Rows from block 7 of a small multi-label image tagger, named by matrix and row number. Rows with one number belong to one neuron. Each number is 128 + 24 x the weight over its row's rms, rounded and kept within 0 to 255. All counts start at 0. Numbers have three digits each. After the name is the row's rms in percent of the matrix's.
After each neuron's rows are labels from the 100 images, of 14976, where the neuron reaches its highest value: "strongest on" is what is common among them; "peak on" is the class under the peak. Only what is clearly more common there than usual is listed. The data: cartoon faces.
# fc1: MLP up (model.blocks.7.mlp.fc1.weight, 320x160), inputs 0-79
# fc2: MLP down (model.blocks.7.mlp.fc2.weight, 160x320, transposed), outputs 0-79

fc1.115 107:140164134134122116148148094161115060126138135154124150125120077164100119116134148134123101124108106104113153170152163139134126128106085130126145073130104093055101119107143149169122126158111096072085153097118125129128129098127149123155122086
fc2.115 117:136109119125093118109129148116133123179125128142120102135130117160108131083087113145131171133117147119089144164160158133104111133118140091126138135114109091138146117134188102107130159143158096158141139104106106078104139111141179106135089136
strongest on: cap
peak on: hat

fc1.4 099:191111155143109138098083137170149129116143091153152120134108146174110142174101112111136129099126138089156115104127132116130109086130126139146143146149155089167153130142124149117094158127103124128104102143131109136142133113145172148158167095
fc2.4 133:112094127122118130168126116075103148137114098130153157118114103103132096090120081150133093175090109178120151155131126159136117134058141119102121108137131137158182104151120135139136108150189096159113129117157131126105126142089109119130098164
strongest on: long hair; grey hair; brown hair
peak on: hair

fc1.157 113:135101114139149140152115126132121115126165139154165137149108118110123154102105124107094142122101137088126153108150101135116108110076091190154125122111143068095171136126113122128154106102146170091144185110175111121171076122139152131139158139
fc2.157 095:118126160119120139142107105155132102094124137159138085113137100098160141163152121133099122134111168123128146158135162085115133083140117145144165120157125113125098113107120153140093125106146117123132151155146099130143103141113145134151145163
strongest on: sad; beard
peak on: hair

fc1.3 103:108112088117111143137123145158167115164109128110111175164097121096119131099142148101159124100087175120091105152182161127114143106100139135152155146099115131144119149097068124135111170139126141121141092141136127163142092125110124117142112125
fc2.3 075:153149146158099161094154138137118082124166118110143113086087096094120160095100128148153152087103120157144129133141114143122144102110137113147159127120085122134143131138121124157147071149145083123093067141123131122152089144139148107142162093
strongest on: sad
peak on: skin

fc1.125 101:167137157081136135097137106091084143082095144144187143138120161146098143096130204109104124156160137139094099138169129082100151153129136145120174148113114088134131127129089109132154095163117133132144150157071131090152157161101163095127124142
fc2.125 109:088098114176133119173170171144131083137136166091116112131090155093176142112169096156149125124132098149130132081076119150148105154157085131137127108104127138141090127134132137123104124105114097071100125131160175139132155124123107136149107128
strongest on: black hair; pointed hat
peak on: hair; hat

fc1.27 100:093115133124148131135076112098119154147115136101116119107140147121112153139133145113120096145126113130092104122076110117110132120105149149105140104152121065126122118132183164148132142146129154098120132094144087106191162135147110124112138094
fc2.27 092:127123128116145134132124136100140145135117087119116149124060068083104125142115122109124138133102125159069064108150127146121098124176126182125118137122134130125140131132142121145132096102116169155129165130128157130138103131152114122138133153
strongest on: surprised
peak on: skin; hair

fc1.297 118:114129111112131151134115151122104105144126119117135124086111129132090113161141172096096115145201109128133120136123112120130126141135125138171140130121099130071091165129131128118167118153140171128138156099105145136130113098131145133088134091
fc2.297 120:095148107159139136103176142119159135125118093153113077096143103131125101132174137134171113143132130144137116123161141121118126179120110161143141094116146165146078119140094134137133071104172076100138085136142116135131126156079136143111096104
strongest on: beard
peak on: clothes

fc1.257 111:109128113126131155098134128096130096158157128126114139129130071149121123128123141131120170148126133125114129134115126095117129114130149080163111124093105147176109121176135118154150138164109147138144127098088130109129079140168114130141136140
fc2.257 114:155116125158125115110111146128124122140102146122055122129142116139125134137149122118101169144046161139144105135145117134073133163133132110131085118129080129157119145132108094144126162115143138118071140142107126107110179126108069125149139110
strongest on: laughing
peak on: mouth; skin

fc1.66 091:125106111125154147129123132159121130155127147138142122117111116105081121132133148108114113101149103132144130043105156115167118147113134070140157122112098082156116103127117133114115151123131136178168144144126107136168089122134163142159111135
fc2.66 087:131107132115138116092122130143103151099128091116133144166140146166167122083163142075146166125145118186093136097171118164114113144123086095119145097098138187146111125165143136144103182135123134128076114168126130147128127146127075124097120101
strongest on: curly hair; red hair
peak on: hair

fc1.265 094:135124171128147129157118102130064116077102116163151172132117123135125138138122118122115146147145128106091077104116167134166134116133128149106124138178184139177135116110154127145154132110124185124148123103116133142145171134147126111137122176
fc2.265 103:123104127170109116121170133122170129098153142165132133116094128142097061103132127119118155121123117077152162133117117109120156122116110116123150167132128100129112130154137116138101128134162114153073174156138166133156125105096135129125140091
strongest on: black hair; long hair
peak on: hair

fc1.302 097:130094172193149115101154151121175146144154128152109119195123148120122114091099121134123122126125170115140122142152131119130133137143129157170161114099120080140121123121121112135142161125086133122158170106125167115171092089100138112136118096
fc2.302 088:132119134141170089145119133161114107117131127092072108117137117159125141129131135129133113114129171120107157098131132124100164121154137118150159081133141105135150135114103134098101086153098134126119121134137151095139150125138144128189141081
strongest on: beard; red hair
peak on: hair

fc1.203 095:143098116131103112135165180124169137164118121115149171098152145075106175157153122118133106115103149137127143136126165129143130159132144078155150114112130095114131181158117120104124081139111146135119130134172128089131116106156143126140148097
fc2.203 100:102169129114129117144104106123104070111128154140093109114120111159143125104110164143132173156133141164157095131138110104106156100153141162058124153131110151126143135128133145125136173093119119106167175177067121156150079154102137164110122172
strongest on: yellow hair; beard
peak on: backdrop

fc1.137 089:090136118103149107133149125131123065161124175095152104142099130126137139125146155111157125119141127103137140133106144139117128163161128117159114099161114174103141128127126131126131120106120107100112133153071106131159146103169131143172180142
fc2.137 080:117136115115136140139167141123139154079149107122147079111096100146107145086130159154132151191116119126167143135100163126078165119108126106103070086144131141161132114122156108141130177175168090146149139136133150114159103155093088116136115111
strongest on: cap
peak on: backdrop

fc1.172 084:122106131129119105145130160170125109134132130134109136076121112136152141125112143137166155104089117082154106110140100116162149115120167141161137136120118179080121147150140135144120106186125140118141147159069167145168112112123123155118104124
fc2.172 045:137132155073108140109143136107171145138117117166123117114163099140133116130110169164127143147139104067120111081116182098145153153148147109098137108123109097077110123136089158157125163139130146140152110145116110108129124099168116130159188110
strongest on: crown
peak on: hat

fc1.28 095:116156091103138138165106122105150155126156146115128122112145134148131163129145142086129097104118172104089155133128116094135131146179155103128152100137130157100088156105130102112135137108155136101178119103098125161154133116123135136167158135
fc2.28 063:138148151178148157098133140113123120114140110142134103166101098111108111133131130173162158157084083125142091122182136117123147133067109143141096091105145102102125096163151119156147103098117124124085135104121149125132162140115125140086073102
strongest on: cap
peak on: hat

fc1.223 106:118128090129119174130148107101130095148100182123139131138143160077129140163074152071120111156131124121111142125100133118150140104140124081155196132149113124102077134108153094118132154155073146107120153140141146169148143108135151165135124112
fc2.223 090:112144106149096146123120097128122133123149114165157162134124155143110174097160114158144152108088134167154141172115154130141156114139087139128151152095115140133153143123137099108179108133178132134171129118160152102120124116097100124065120123
strongest on: top hat
peak on: hat

fc1.20 095:145169109113142118103153119038118156096163109115158120164134093135123106116114133160138113122125169090151162135114155121135153100122149150139144119100158130119142107154166119097082115129102126118169126161134115129146139151125117091085121100
fc2.20 072:122152130125099129126121134193133087149125151141118087108150149132138075133124123140100132155142098148129138131143136129154123127145117142188140109105095096149099135126169108150135109159152146140141153077104145123147104122110133097125146136
strongest on: yellow hair; long hair; a mohawk
peak on: hair

fc1.105 113:167122081136120160122102134130106148149135126121108151164163112112129084115108127071088138112109109133094105106073170144147123146118126118109128143113096136117123145090122139141143101141085132123138133167083137139138155107130166169128149119
fc2.105 139:145133114145106126125098107149142121142128104138102148132156119111136122108131120141110134142157120152159107143091128154135140184123143126139124142112097119103182133074083067184092136145095152084091104138119154151128137113175168166118138097
strongest on: white hair; long hair; a mohawk
peak on: hair

fc1.226 106:101125118081118134116101178124127135129150103089143135141138126131092132127128143105110118141137111076156197135117119152132139173134108147111121109129135115151111157181128099109119120115143109151180145152153172132140163142122137154147054125
fc2.226 150:167113131153160156145127070138132151102116169119109107122114141135149115104122123139151104125146141117107112119119124107138144055130152100176134130137108137114120145102142147147123137129125178098084076087127075128102096086123076098136159134
strongest on: orange face; cap
peak on: hair

fc1.112 110:162140114154064118126153097173137114110125180117152164171146181139130104128154110151120139120138099143168096127127116112123131139102132097109123131130140138166104158154122142122153138175130064117138131127151156132111112119148125149109127131
fc2.112 091:110173104128116117110101160143150093110120139114174134135129130112109125189179149118136114127125135149136136160116123118123128121103128163119103136141083143127164129127113119138137104103156093117113091176165149101136134097116135098156157123
strongest on: orange face
peak on: skin

fc1.103 088:102147123113126151111138115171114127170125165109126139136151170129158103151113120126163106147095137158100172107119107115161130162067123126135114133103114082138152107104135135134189085132117107090137113126103142146101161135184137125131147117
fc2.103 049:104118111111118132131088165167102146131118123103137098150105163166099107133088136139125118127111126133153154101080109141127141107153180152092130132164127171132079132132146130107069107149129098114124164118116126131120079102121116124122103103
strongest on: white hair; freckles; green face
peak on: skin

fc1.205 099:132133163117110130143170121092106134121094133106102116126102160145137129094121152162127139125158127098091149136117143090113162148116124104123086132119109135139101130087133082103154123088130074145110118118119121103107154132120166175125131146
fc2.205 106:106114118151120128143072161145181136083156117169166127135128139153155165113093127120128130160106149136121147104118140120105108134129083112088110112173164151130117147136114104118185116063094125148095100118106162157130122145105108098132127150
strongest on: crown
peak on: hat

fc1.166 116:088161106146081159123130172135149137107121117145122116109124171107082112116102130125114142123148134125127119067090127135146153095110144089143149165156122120078105134149130111133118156153128112116142147119122150132161085078136138160110122076
fc2.166 126:141158116159106129123115095152105140121073158141126093124116148090102151139095144169183154097140139128138149143084110117134098161122103113121112176168103162136129177139148143126137153114152127149147147089129112160104117129105144171095127123
strongest on: crown; top hat
peak on: hat

fc1.171 095:058084141153099112132126118134117141098156142160118152124096152177138187105123158157131193146165151122137147170127136134129143117101082133153088148124126095105087121125143114146127129130091115108133121103122144150101114180161156144146147120
fc2.171 089:140109165136176133147107134120148122109151137109154102107133129140105098121076098097113110118158122126141164091144136118128130120147120126146103110119153168133135089124144097087113098161139106148132094116125146154168122104126124105153136117
strongest on: a mohawk; cap
peak on: backdrop

fc1.201 103:181107119111121115149126112136107108148132133134105135144113128126104085110156166124152103107111163122123143138127140129077139142125092105149138143109108140093117122106151104137129125131142092102117108095139138068147139112123114154127142125
fc2.201 123:129101135126159130093147160138097127122115121109162125136141095164114148101136143153119082094125136123132154101141145108114172151125121146120110128113136144179148174142110155106146112152112149106116139141157113114164153084145116138178122115
strongest on: cap
peak on: hat

fc1.209 103:133105146123118133054155085125104133135147139143129148144135109136095131108156132123120199088125156128117109118157130152115129121143132140116135097158086127126151176113156100153142141124131141152128181100114156166106135123146097112073110102
fc2.209 095:090130085095146152103105123144149165126116076122146149102134137122095145180104118135117103098108122098120098099145096099125128160128139149152099139114137143139131093080144159109075076142186160123096129088121151131136191156143117117108095153
strongest on: surprised; moustache
peak on: skin; hair

fc1.133 090:161081156137107103116149108129152127151103135155117109134135149162136085134154168133088087112137130120173146145133110129109103170113111127184140120105133109152137151132135117141162103109129101099173132152142148110128129145153133116128132124
fc2.133 083:123164099094107124141108168114117148129122155077112120150124141089131153136105121118098166128082115084121121127172156089145112107090134159099131126130111164123130120136116096137118111120145169165138104133092140109086115129119168167146139120
strongest on: yellow hair; short hair
peak on: hair

fc1.49 095:169091107133096189121091171077112109103140109124157121150140135145090133121116130126132141088153112148107129157112129135093115137140125164158113114134120147125102146183125103171127149121106160095142157119142127121134112176120114140146098139
fc2.49 085:141128130124171125085127089161114129155149136136118128163113130127102108169139143091126129104127124122163061119145065148139153105182136082128177143147140165149109117102144125105166147118115096166084136093139123134120118131151124119143148138
strongest on: laughing
peak on: skin

fc1.75 093:138104135150135089129111149155121098080142106106149158139139144165100144113143102107140135086108130110093117113125141162155137165125123149095114150170137100119135139129123132137154162150168100108154130175098118170089085148157121128144158152
fc2.75 089:097125140160122128151119120166139098136139133113115115158099124142153138109130165108117122089169126129155129179134122157123146082114159166135160120149169088164123108099107097118126136077165086120078126100152107128149099174152126145130181167
strongest on: long hair; purple hair; green hair
peak on: hair

fc1.261 100:115134130100104147138143142142158178110176140073125166122130153150113150139130123148073152134119146149099095094091166150152130150122109098122104129187158106103126084168156122144120144124161113153145137118150110159109128145169143131105128125
fc2.261 122:127101156117167139118157123163113148115110127116146091127126070097122104122150116131145100098136111104156132154142174131151119092139164145104123137107136171098120144137090151098108133113113139096086144181131162134146140112133101141160113137
strongest on: a mohawk; hat: no hat; red hair
peak on: hair

fc1.225 091:106129150074090101167136112088163138133118090175145147096140154152125135164168182145148118116141160131117133126147122150104109138119106072151119133130133154093139112169065113143150138139087100154169122106103133134140150112114108149120101121
fc2.225 085:128126140128178124114152146129119117137138145094090134129126147075101115136077109087126114143146118151154125147090145099140098093112166208155131161115135124135128141129151116133110123140119129128113166078119175141131124148140184124121159178
strongest on: yellow hair; spiky hair; crown
peak on: hair

fc1.25 091:194140150114147162149082103136170095169141147151153093122102129093148122139131147111121135117107110108121115152148096097168120116136061179134096126136125118138119153127109142165138111090144122123142150120136119122162096114156131143131138164
fc2.25 089:124094132141130089117180148069105149131118157164115145134101138145131167135109113122058150164134161136131121125145142108119119092141154082115181117135132150033142104086105091152079148127147131107130131129120092131157145144117117102132133144
strongest on: moustache; curly hair; white hair
peak on: hair

fc1.6 095:181184158102129119165078150119140108159094116144138162087115108144110114108135135093137129109103122128156110103123142141108118138169134146133169147147097130125128154124160141148137113135150141160130104077118116097113153152185131121124115080
fc2.6 080:130119133154097140114135131143144132131082114131129120185174122106083133121111113132112133126127150118111101125132124165124070110147140120133111098160169118119156114087080151149125111112153166092103125139120133110154145104154104134090140104
strongest on: surprised; beard
peak on: hair; skin

fc1.193 111:124109135148116086164101120104095115133117109149125168123101119095104172105121145136077124107098095127113149124136141152096161060088123162136131161152139111123102149109120165168124114124154140106146117094152105148141098095162125147150127095
fc2.193 121:169133132159109145083125143117175108117098091124108134154120086118152161124131093158134112089086135074089113106132143124136151148099141116151090155129135121148105143087112108168112132147125117115119100127135110144132148122136111111165131133
strongest on: sad; purple face
peak on: skin

fc1.91 084:157125144091155151098180169144092147144149142123122104125114141117107127102136133109115173117144150116092145103150143125096143107131099092133178142140138147171109107157128154136140117134089112132150164168099110122087090128112138174129133101
fc2.91 058:131123101141144168137100149106119079114119163143137139125142120158146134169092140143113115107144138124136098154129122127131072121117127113145128160109114105091103122151115098166132156118113102112128106129209155108160164178097119105140162156
strongest on: laughing; beard
peak on: hair; skin

fc1.97 108:110161123131147087152100100130094090133141129139152138110150099124115147121127123141120097122135150098113180142166169138133096111158127118116135149111148111084127138095074102156174100123105103099138103182141118112096119124171136134160147134
fc2.97 114:123170080142091149156127108100102112094169162129127130098113124112118170128160152129117114125153126166153124159116146092068148151145140132127168113148088163097107084119120107139131124088115148131151123127126164113124169100147179159136159106
strongest on: top hat
peak on: hat

fc1.200 099:138124102133105107147114145106133106132124090087156156165160112082080187104096113098153128128193107141149135112152149133089126146111108091101165114120107134166068105110142138093146163170142113136124119117119147103117120137105128141098132168
fc2.200 117:148145159146104136129105159134144140142114106126117112133115132143132178115129127118159093136120135143116138159137127113134107107081164078098165133144136149117119180123102094105112131105101132167119136166107125133119140099126128092139115126
strongest on: curly hair
peak on: hair

fc1.43 096:130147151119120129127129145161117067118100107087122130139125117159105106117146117121095123121101113139123154121129120130144138140113131146161152151132122149107094132148146127130166114159140108130167113094137146122167145133166130145138143173
fc2.43 089:133126104123082150129148177106131123168074136157142088103131140091098134142113172147148106125126120155099106133092122127106096182145169153154130076154167179126131150167154105143119046139109150138128178145122143129132140165122130117100148093
strongest on: crown; surprised
peak on: hat

fc1.89 106:122125125100162119154106169120125119138142123116116097101083150137125128158088144128108140122171123094129121128149128108167154091109157105138132139128117117112130103131158150115103148124091112121132117119097087162176103099086136135167138122
fc2.89 100:172093154116142110115131088132138092091137118143125146074077179149128086133148107143142150134142153155125188142119136105154147095165120160149120091130093127165151109139135173122102132134146126163129119148106123145158136131111124148122165128
strongest on: cap
peak on: hair

fc1.289 098:167129144112143170091079149112148129154109137115179139125102139120126098083125133120129134132085137140116149122093142109128153119101127127138149114115115153118106095166132093136130122099114124156123193116129130131143156116175122122097123123
fc2.289 073:132113110094137112122178123120132134109121178099186124142126136160098122156137126149143116145130110136110082171147111150153134113187129132112118139127130078100124130126163162114122142145142090096110115156134161149168108171109135134133109129
strongest on: moustache; black hair; expression: neutral; red hair
peak on: skin

fc1.162 100:095141113117115107122148163163111134103120140099158146101110134123120133162135130074107140119147159141104153134122151155159110133148096118127100148180105144118139141159125063136134144135153097128096118153155176105110157122094078174064114163
fc2.162 102:110113130113126141189116115140108143126156136112117151179169119126111092154159097156152121110141141135115085099128125124134135102152116133099150129109121118123113159154111120113133110128130128130120142120092130155159113110139100118157174097
strongest on: a mohawk
peak on: hair

fc1.152 102:104144162153125125134097117167149118116170099113139136135103128134107152176148149101087145113178116123150104134122178137169115127145166157130139173146124106109120136134128125131124118123150093161130107126155073113177080158109145151114140164
fc2.152 089:149104095127090169127158122146118159114141123144113102151126151130147104104113123124133149097110108119125124159167143105107142131101096120143161160121144129101109094188130167101093143147182154100150164132107144108129132177176096124111103109
strongest on: a mohawk
peak on: hair

fc1.283 115:125143123146137073122112112110098101158161125123156144097130087116105157165141080136132121157185137114149102121138149109154121117110122144131140174173107123152116118124161162186119154141124164136170109166126147134120148174055130141114158102
fc2.283 103:155116063123132132141097109161128143135170109131079150137111158112143109143111097114144106162100080151155142152128136098117108123122134110135154119127113093133111148146149135103118141129127112148128185142172153123172115124165114151104136115
strongest on: crown; cap
peak on: backdrop

fc1.63 107:172152131091124095157118134154103094152099123082151128153135121128154104100113139121093132143098132105109110092121194141155136137077149139132141097133127155140127116154167105139117130114115135130136137127112150118124113189144121159131155145
fc2.63 122:113142080102123126140131174128160127114069124109135137109105138143141095132168155106139116142137172133148104130121079134119126095152138148130104124139100090160096115124137065180118103090129173110115101132120115115151098148171135101141132096
strongest on: yellow hair; long hair; green hair
peak on: hair

fc1.95 097:104118117142131126144064157125122141131153136087099168142070102126134071114122149142161140134101096136117122104143154096077136140115117115140142102137141089090099153133137113114136134168105138107130111146086106106136163127173162138086094112
fc2.95 085:163136145107117112133107129106154124097106117137139098143163154127115141108124115134124096137151145140152128113180163133122097174098163058133154112121134169147119111116083119075115136138153088130137175121113139111122121129146090112114189097
strongest on: surprised; curly hair
peak on: hair

fc1.273 102:112119152160086124126126172129097133112151133153135149114087123127154147122182151165094114114126109142111081121134157114168142046088139135147113167165134111146091148124162141136130120124088121115141106149136133130097101154142180177146109169
fc2.273 110:187101044165145121096125097089122114112130062117123143118160144132100162145129111093142091129104098134123129084127106090108167177126118160184113096135121093134158125163128126143112144162125122132115110115111105108112166130142151120147129119
strongest on: sad; angry; grey face
peak on: skin

fc1.219 108:144113129129150103139135138128097109150117139120134111120147151154157161134109101117082091133181135111109123090131145093147120161140132141148184171115112105146127179101105112083190173175113131098123094136121148127144123111107082119150127152
fc2.219 121:178126146136135150089133120167199125121091170112110160123086147096130141129132152120157137113133117121096173111139132127119131073163115113152096149138124103145131142123155069168133120119171155130109130089111064122137151097174121110078122132
strongest on: grey face
peak on: skin

fc1.42 074:148127166123092139131161106098113109156157154132147111152124103119163136109125107182140106092106129117172124098152117116129155140094138148127114103150091134120095118111115134105176163148118175141140131110116124154138120126150149101161133146
fc2.42 032:112135083136089129139142113166081112138105145077119150146125168113115150104156146102147140157142108131141123141144091110128120117166089117132154163158153144153117123114107135127123083120124102148123182077114181126145122109148143155119110182
strongest on: laughing
peak on: mouth

fc1.269 085:155148154091111139131107116129140133151135143190143140116130108144138124102133129127121180071159109157084103148133138128130110167114138067109105142149183127140111138154100083172136165157113116110110114092128135115101141142138162119122139158
fc2.269 060:100128134171119110168148163103130094089112141088136140125096165139107109156130119095147136177171110122129143122118117117122121124132113133127135095127155130114112139129141117168112131092132104120122150124143149127162115097106103120115145113
strongest on: black hair; a mohawk
peak on: hair

fc1.313 096:103135154130115073105085139135116154127129134097160122106140098109134130126148135146143114122094181133126156107111163142129116137139142112141131167118122147140116115123109162125098167193113156123162073106106120122130139156158163119119136093
fc2.313 097:160114118101156150134102155137153140136123081130150125146141138163129126088159135146080124081127170137106111127151088106137110086126165137154130139129112144129110119139083167150101089120131158135120115144148089109108133124108108133163129128
strongest on: moustache; sad; sunglasses
peak on: skin

fc1.202 108:172107134122110132116133120070122135175143158130145130073140100107129113090093173122123119104129118123097116122157158160111080122115152144154161145117109143116146138175101119170106149152133074111110139113132106118140115138104118134121122140
fc2.202 106:158140098105108139110160149152097101108150157164162142147101123143104110142142141129131142142126112152090099141132090135147081128126118085161139122116082119090132148160127107143155164136122147151098107111147179126174080130132143120160102162
strongest on: laughing
peak on: skin; hair

fc1.22 087:112102130128137152150099123140109109126100149153161116133117137150134154120177074085122201111102107116107156132147142131169174080089136121156120148147127125179157128091119135170109125112079092146125133106159117106132126134107158143128086124
fc2.22 108:182102143137121090115133110073156114095137128141106135124113144086146111118097114157077089160131104147154114089112110137128137165153145121094144162148150129132111123130128100164151121132125102137091096124135154190137150159134117120111153148
strongest on: white hair; long hair; black hair
peak on: hair

fc1.235 094:145138155150148092137135113122137113158130115114087159141154149087110127112126075137120098142143130109109130111119126106166152163106084106132116113135129146141130134145116123143143123115111091156145188091149138115100084109177156149105126127
fc2.235 087:172117131116102140143117135120166121082150136118098103109098094151146130123160124170189140137149151086143109132131137119087097133148124176144156095087113141102105166126123089127130118077130114104101117129142097134110157055115152106158126164
strongest on: cap
peak on: hat

fc1.215 086:108139140133126133159160100128146095177107125149143106115109111117121106147141115129109175106136124126144107147100112153095150129099104151137112160122097160095134132118164125138157149108118099130126153135089134080104126123105131150165127122
fc2.215 079:126117127125115145146144114132119159118158145128141133175118129139069139125159143116175100131084107100137101127107122154137120087124153178110099113162130115159139139112148096133125136131111143153139134129086104130131185126172132095144158111
strongest on: cap
peak on: hat

fc1.127 102:113201155112105107218133164153111161094138142165141120122122130108113125100155153120126118126089111117135145139122105091129149105130109105105159109142146118099122145123103113146122119161098170100172085155100145134104146141150094135120123175
fc2.127 106:146131104140128113084164138101169167153111167085129135165173144111109118129080167125126114135130123153138113098163124094133123127144157125187147145123087109154137121124157131098101152121160093108100105128137131133123124113139167085141104146
strongest on: crown
peak on: hat

fc1.304 100:110129128160149084141132134100101129144154100099108109103172130132124130142137121152119113150135102150115070130154164154148099157108124134099160087096123117141137159122114157128141113144096140122112122122058202151143117114102155147115166134
fc2.304 122:131123120131115130094125082167135158142116103132124131140096128132189141112088163132150148138124131137127114138130105141127151100116109090121107130129134149103125073077126163134155125115134161129130159068159114106139150112134152087143129089
strongest on: moustache; surprised
peak on: skin